config = dict(
    image_size=32,
    arch='dit',
    cond_dropout=0.1,
    head_dim=32,
    fused_qkv=True,
    inner_norm=True,
    patch_size=[4, 4],
    layers=6,
    nesterov=True,
    steps=14000,
    batch_size=256,
    lr_schedule='wsd',
    weight_decay=0.3,
)
Rows from block 2, named by matrix and row number. Rows with one number belong to one attention dimension. Each number is 500 + 40 x the weight over its row's rms, rounded and kept within 0 to 999. All counts start at 0. Numbers have three digits each. After the name is the row's rms in percent of the matrix's.
# q: attention query, key and value (stacked) (model.blocks.2.attn.qkv.weight, 768x256, the q third), inputs 192-255
# k: attention query, key and value (stacked) (model.blocks.2.attn.qkv.weight, 768x256, the k third), inputs 192-255
q.205 071:511469470547578531490479520543544471528482510491491518481481499522507489538522552533506401506410558433500482529513492535509491493486483367499526454487535482425501530571514519488550462431519464
k.205 067:516477484556395478510524520474452506535524482475519497478484524478484481446500435516535447495501542584503470431520528499431486450543499515510519505508464515545514446469462517443444492505460544
q.206 050:490464489466471467506559502484540541513521590543453496452533432499501432495498564498475456543473403464497523496464446517469508542500451467499458481445499454482546485499408497501500463445489542
k.206 062:497482517463550469505477527513498463580489546556450434435490553439474464490484485540495515531492496455510483481533556468476507459499517513471635507509521544489499493473508448523513508479495426
q.207 039:512555531542485447532500517531487523484469534574468471478487491505473566555485475444520507513532547553481500498570521489511518531457534460511512532506461497518515555500552441510467501393495462
k.207 063:519524561495448538532487507484492501495498508535488505533540545537502469498507550510440574590538447515531525469484458493484442498525468501480516436437481463415509460460476511522516557533559493
q.208 059:525474472521497517543467552521504512426452544471532475501472467500510532496485424525535497512511507373559494580487469530540507512529517509524519439529512470512452522550511512486403617549574498
k.208 069:497501583530426543457547534459430479494528540525487571492510524510490482466443522500516528529498488434492509433453478515488487496482464477507478530440499508498550477519472532510514397505471551
q.209 047:497474527553450460505472549480528501465514487577439459507493479481446516560488492518527579507523481503494464518515547545492476525501493509474469430420509501585444522471502404478392527587558511
k.209 060:493518474492516553478522517525492468557572447483506525564511499484529482471500496520568491518481523431436595495484448536533485535485468450469477422463450568430487459519451511523496452469578519
q.210 093:497511529497474473490488518518535524458454419501511517517482561509510509546502520565503487531467517480526399492459474519528501512516483509556507543476506495498530532504509470481465424497491482
k.210 124:500497499531492494522438558489511534441491449503504506549495516497491495559487498577502476536486472509516435511477485522544502474497506503535502530487521503496522546521508476502473445501511477
q.211 057:478586518437444511430518497490475552487512517515513471492515544519481491377475437485550473535493498561519571445472440482523542559562501524507501523545488493528499560425434501514402511502434557
k.211 066:492510503489610498520459450467526469487525497555473528517487403457496505517424418543540473504503492434511417480505596404460523492515512478438516594530535509510464420535565491482526507427559451
q.212 052:484516543585485431500539513531545496520564537544434507476480506506459562496435377542511461545563549482480534492533506488507463499453521519489508478563498424525475558476547502453504526482536518
k.212 065:513453487456452507521498516467434475478455431456470528476544454555473493491485476526516536470496552519514563515416513490497556504482518453506495464519495499492511490465461471500496446485461484
q.213 080:511510555488499595519509523517440481504398514541490542511509505531501546525491519488418544471528451520490497486523556478514527547447581480482508502486472464461439495513608492560473560493512425
k.213 069:493516507480503463511500471452577534503490562537454470462550516532491420480568533602500488509487505486494452489472505517496492437539504430567437515500486502516479539477554532510554539495499523
q.214 037:488467515495525482443505509501503509523518536501430483432498531512488568527504539563453443534476551565495542462399433439452525502500502497508492541479530478503501500485442498527533529434496498
k.214 062:520498443440506473543507501520553491506551494492542488559491521416528508557504557468495464475519514461469503536544560490500482507485475480547547496488524479469507491496513501476404519519506482
q.215 070:499577505511460452449496514478443490455484490509491503530511571453475521456489495500509487541520508543528540496489551437493471529508620532502545536498473488519515502444577499491551587535516489
k.215 070:479501490438507493503495542496466475468533508524528513445470467489543513466500522421512480419482533411498486488503518572544504535534588573578522532463522531490458517574466493513503501491389439
q.216 096:512469481561506444578541519467505493494469515525492515536459448542506485535505455558490503515510499513474446514555463494513494475512527473593544444484483458537462447553523562556530453473516497
k.216 080:503561511501547462500567466524417518538533521508486523588515513394492497501499528554493443520502417455519543483482481498479491532514507472466514429501485498552520523510514504509585520461524449
q.217 073:503551542499423480456437489510445480522562489486491502496494518516510439454449471517524528489516491574419555556524500493496497482470559495467526510509515517513557501428507566474487527535417473
k.217 067:520544413341520539494527519517506484502516482509496491475500483499501502524525431444485487505501544456517542491507563442506497458386489457554414546548505511469497579581468488492505554529500446
q.218 059:477567480502530486420482492500470556467499465477499483590529511501495497491520452492560535492555484501520569461423530519491464551517514517400522547534506564455522504391509501523531501517429466
k.218 067:520487471488470493526450417473429455476497543465469465406505484476526572548532526445442514484515491518533492499590427569488524492492456519533496543430511488578481532525479500486514636458453506
q.219 052:476474454512530391536518430479524540485522558544451523581478446462487541578488523498493469504542528491522482489464495495498500495448475488564471538512520425492528487563513490472447491461474489
k.219 064:509484483590467555484429525580460477530528471446511507543547551599528545503479450521517503433498442500484504505440473551523519500525587519478467463517513491532499524457445500513569510492512518
q.220 133:478453520475504526506509481498480464531497475272517469457500518574525461446458503541457515460507471492456491499547499526493543498472474582495500444505486451547498515506490520466495519494545496
k.220 083:513480548498449550530509488565533521525526473536517502464525483498494478548522513551528539538515470498581527562522482495498528521428486528393515495472480511441556434533485497456501484505489522
q.221 072:491596463478503519479497429512411535490523472466545436539516464533536541481489487495539524485512515583477527449500521471498481493528503522526511558498499551489483443374507498507561470538448506
k.221 065:494471523449508490493482553488548474458450472485500528402495492484499515448482457470502533527485492454430535523514513459484397490493553486584469537495493497499476501578493436470442513530486423
q.222 130:499507510456488505524433456505563497489474497520518491565509481497506508511531583470532612455553506458592500528528488494511482465486484541480459518494474557518508415556496492496478446626526512
k.222 079:498523490518388583497462474484519493497466485539474443482454502543503501451486540476505548633493481501489480547531508448519528558507477514548475495498553515430504546527456488491586493535512545
q.223 057:484458464482462499613484488483559461505503480556511500533487450486470491519568512513470515552472429435546478521476489568478505504533370497545499492469517569504475514556435489518457521585570503
k.223 059:513501441526477435436584517494550509496452520490514511548502577578538529467465539540478502566512550555494506512531473504537510540446460513392484443421509487435512535480485484509549438526478522
q.224 089:517494500473490546515496467492425465514482459463493548551497473504537528530489470356461514523505439508525510439509490449469442457493429502532530495591575512496517491400557595558576380501519563
k.224 103:480527475482502508509441384564415512505484480502457528496483515490497486468554534540490492461546531493490403476489503521518564430484599468473475461437564465492555541461482534497502391478498499
q.225 104:528549468501512522486423509506509508514522483484495498471480513476505527498512568428458494532477469537458510565527481426488471538521483460504500505506487484509574483514507593476477464499457543
k.225 101:485452503509539494515505489492488515427447481517417531571449567549559568512542498602504496496477491485533499510527488466577516483514478493492498499603410507526487511492520457568481509523488494
q.226 106:462555471481501521517464500543468528522523467490508497481553529512539454542496568566500462435517520471465494540441545535491486559489493528421532508512390513487494510626502456543426556489482540
k.226 100:483409476562501465533453514482550467494548527510576469555475467488483485494608586612454497462500479443479552550569457454569429518561394507513462484589428497487481559551461513481546472469501492
q.227 112:480533487556551450484545480504517601487577494564553540554506523497507532511510498470551445498540506497520543447553468469446453565466485476471452454510547420478507539492482510557549468536532462
k.227 119:512499503456497506543491570495509501503500558457510487430473532517564489485447438422473482469534536481520498480496546574486528518481568507525549582440499501556542488496556489492500512490519513
q.228 099:579490504427447480528504534468546518480557520522527477493518445504503484494543476517518486474454552520482453483555498497470506490483486512496467521487547525500575476547492510502483441490516492
k.228 092:553509466541512458497554481585454501514498489463516551482453526516466517529471532434481538481498497531487490462477547480483453510526501507457483392467543543524530456430506464578566547481449487
q.229 113:450484497503554471487537491522506469501478434441531486448547621440515467481511502434486497471520512529487417514509496495536476477500481529487527569486493496488509482425495569568541448520535485
k.229 107:519443533519537491463538532519506515507488483493563437523513486520500497496510464471435484492489474503499527464594593543566570504518506493508497487503542529458492513377465561519483569472535549
q.230 051:458471538563554532493465457443580481529504586509559495488539453452484506455567518488531513504537451477484550608565467559496538561520483500488501497466483499466395534549546564484447500513492393
k.230 054:484561494557492536515472509475471521469520489513453503442535418502472504583543393554473526588492518462483548444581491536474459460453455518497480523435522495422490438526485461520494445490558557
q.231 130:504484447528478495590479589521536468482454501480520479502526435494543492496479500641494526497476544544500525555453525505493557525504469515467505552389483517494489514618486530491424591525512554
k.231 137:505490513469494502471511513521464497547526486514469458441547481533491490499444515320491525466510485493467525459428500577452496464495471503464487479527563506504459454517493511502447572535480526
q.232 131:464557525454503513492508550520486506500552506533460504509483509527500503477509550553495514475574517510569411432513503511540531473512462496548550542503478482518531474478496458478575454506487519
k.232 115:495513490498494528427469481494594468538493521498492502517387569509533500471447522504488490543501492509485395567496360453507512507512536503506519412562502467497553501499534487444484467492445472
q.233 078:479473455458478505487508513576471517493491505501435506500442539544500589490480522594498495491465533494495559491486462508420507513528477536497461569524504441495425546501495497559419500455488493
k.233 089:531543517454557537562501520484566528484511426524491508483492487517473498514551541463480534489488519526493479506488469559475464432458420496502567494531466513468480427430479466489491533453557537
q.234 047:488483445511544445503573569502548411491495553533500488538458567509515472555528462469503487547524490489482477524489576504506417564528487546483472542420501499510516510524466521473425532523536409
k.234 048:476531383463506551576479488537541509424533531470507515527465592511502443447450497554431496446535496515478518502460457568474506620471454412523522482562514422513508490459532531465507504539500524
q.235 049:455501469544499521477456435540489532474566540485421467510508535499451542490459442484521521561493523508444562559462431499493491500448586470487485410487482491509473432515499485488459551519481480
k.235 053:503539470551511467521519464435559498494506545532523480524469494424500515477536591512508506494458472456517488480508513532546442510527412513528511482497543428493482419539526453443456419504555491
q.236 117:507419472530440559500507512521548516520439541501485531505524524478442488511518456597511513487453550508476532509463498502500489526536486525472518482494487463511469463485529431536522546455498468
k.236 120:536498493417455510475512504498501517586517514486546436483512454460475471495477526429530480513494540500468562421413580520466498525536520526504478576447517525513450474545468521524476556506432437
q.237 088:508481461490505515489487456445541524453479510500442518489451606479546465555415525480530480519469507557489459572477491470551503486520538454529453456614468504478523515471535496518516499511432553
k.237 084:496509471457473564482511475492426559582522572531430491513587493471519495514540485513535516497469478469569542522467511492512471504497491561503494511479500516494488425524510515499539528477529492
q.238 095:500520605499482476519563495485491493523505539516461463537497541477483487506503437521454513566531476445488426557475581557557536479509474490613516470480513503503498492458461420458464505509467520
k.238 113:474520489511491509526456361532558503492575494537490506604535485515516456549493584484541510575479500481533482546529463412507535593501522507526502507513515498548545502569554489497486465493558470
q.239 100:506495463549438503510494482499483479429414513503521446514518481506538491453516468605499511487501491512535529455493595492469499462476482490506512504497428469557475494527462534522488555517466426
k.239 104:528532515535533463491506456513477532417566421490440531510535491496406513525477446461570485460475474442497528535484494467447434449505522550435485509393534469480464524507479488468546509504524482
q.240 088:508601497477538471438487477496526433438468466550436556450471524532518516499532454495507539479569552463494477491484530475520518493538554525416508581520553546491498530387492425508454508504545489
k.240 091:461467530510530549459468507482493494493561502535474563476531445575503571491582545528590500483507471517512450496525441477516479493459537464505398507540450539483515553449510489508516473490442552
q.241 095:480492554545497525436498510489536482515547499569514516541509519517497523459536469449560507487496498429498482447517458405496501514464536519548498414619441540484519469384526555505559523537489458
k.241 089:456501489491422498552534521500497490514445528503543488513502526552501492562494466556463513533493508524512508495494511465439534488504611471541506558438527456474508525440533479482492475564438455
q.242 056:544556503520482431535528504410614485524527504471614537525529527485501518475514519448523467490491558491468575474554404478492545471498508486478498588492473489509532546553580472526508462486612486
k.242 056:499434509588421444531423590519485457527480551453466503502505509497542484509491478603509483493449531493534468567462617544529505538553474428468486550469475533493492531581401546610434439518489519
q.243 094:505511489509520508533519563542497489511492529498463517528491479554536507468498522520454494482503466531502510499457558511524432568501512515508484423485465498517456486545479487504579455505513482
k.243 090:526604594462484474552509508498564410582481529509505439499451591520502541501462444421459532506500521492501473504510436568448439449466455550491556516498567507501526533513469560462494489473490540
q.244 114:495484508579484487574473457489543502502530484479525487535486460460479480531517489471459499468389466457502595461594509538522488516524452477469499430506550513474459492649481522475619469522454503
k.244 118:492551442457478492509471450511454514561470501442513518459514493488475502488511496495555459451525548506474559498429497519458476482512480502446509433404544534509496483573451541508444467515504472
q.245 091:554478445497498546531454419446497517497523498496500493499522500535430506524510565489544491503568524596482542487409532529473464461495506592507483496514554525497510532495513494496478530470500473
k.245 088:545529445521458456483546494476505454386510445508524610432466508503506467507515498611476481504446442566521449509559470499520495526429485509458531488531482503471553497535532413534532507505504475
q.246 144:507483536498502500496479484486453560560548520492508482476486461489479517523438498543472456515511511503501582505477497499504503520521482509450505435469528530535461497584524494507543606494457501
k.246 101:517510501504458488475574511431485397451538534498536442457534506471573501458490500460509489532475542566504523594509467436471565474514532504508479442459494505511489465440546541405522535539507500
q.247 115:522458505474514467547503557499463510468468488461505515538505481547503520542479501579529478535517511436533420533473453488549565500501540451499471569525506527490458501392446448500508465492549497
k.247 119:455422556530473513511518429468454492478514448506514510567545457506498499498529450667485501548438436487464573448500525457514491518487518488488555530513482517478435508526508524515531521461524509
q.248 082:501476566596495464471514494532494479544507473456493518391468448505511495493503479464536521549479501470501405525566560562524502387518433465531491473537489425565525454468514545510522534567516426
k.248 074:525458481507502437539515599521518538466485506555552485479460505460460541501473543500480537507502450461495493447558541476501490483552450531452500473489477541532492571438528491526590477498482453
q.249 102:503539507434473479493528511479488511512449476480394514478480486514475508505453504461458531465483488467518509429525514517488490446481485498554547639399568531500526436485521423500479543475490457
k.249 100:476515541491513473462516636426436525499441517512438485484516541477544495491474419379528510499656573556427471530547521439459538529520456432546511502522508502490504549438558521455562501462490552
q.250 105:510501493419541523522444556426521484456519501505487472457523455486484492499441488463512517498502500477507517479472551535419494500491563529527512612477569490499465538390555536452478546487548529
k.250 107:514510478477544546478508540524519489517493475511438509488498442469469513524465537476513517477503573536506430496471476539570563471456544492503500541504451534504495466443445529495451473522550524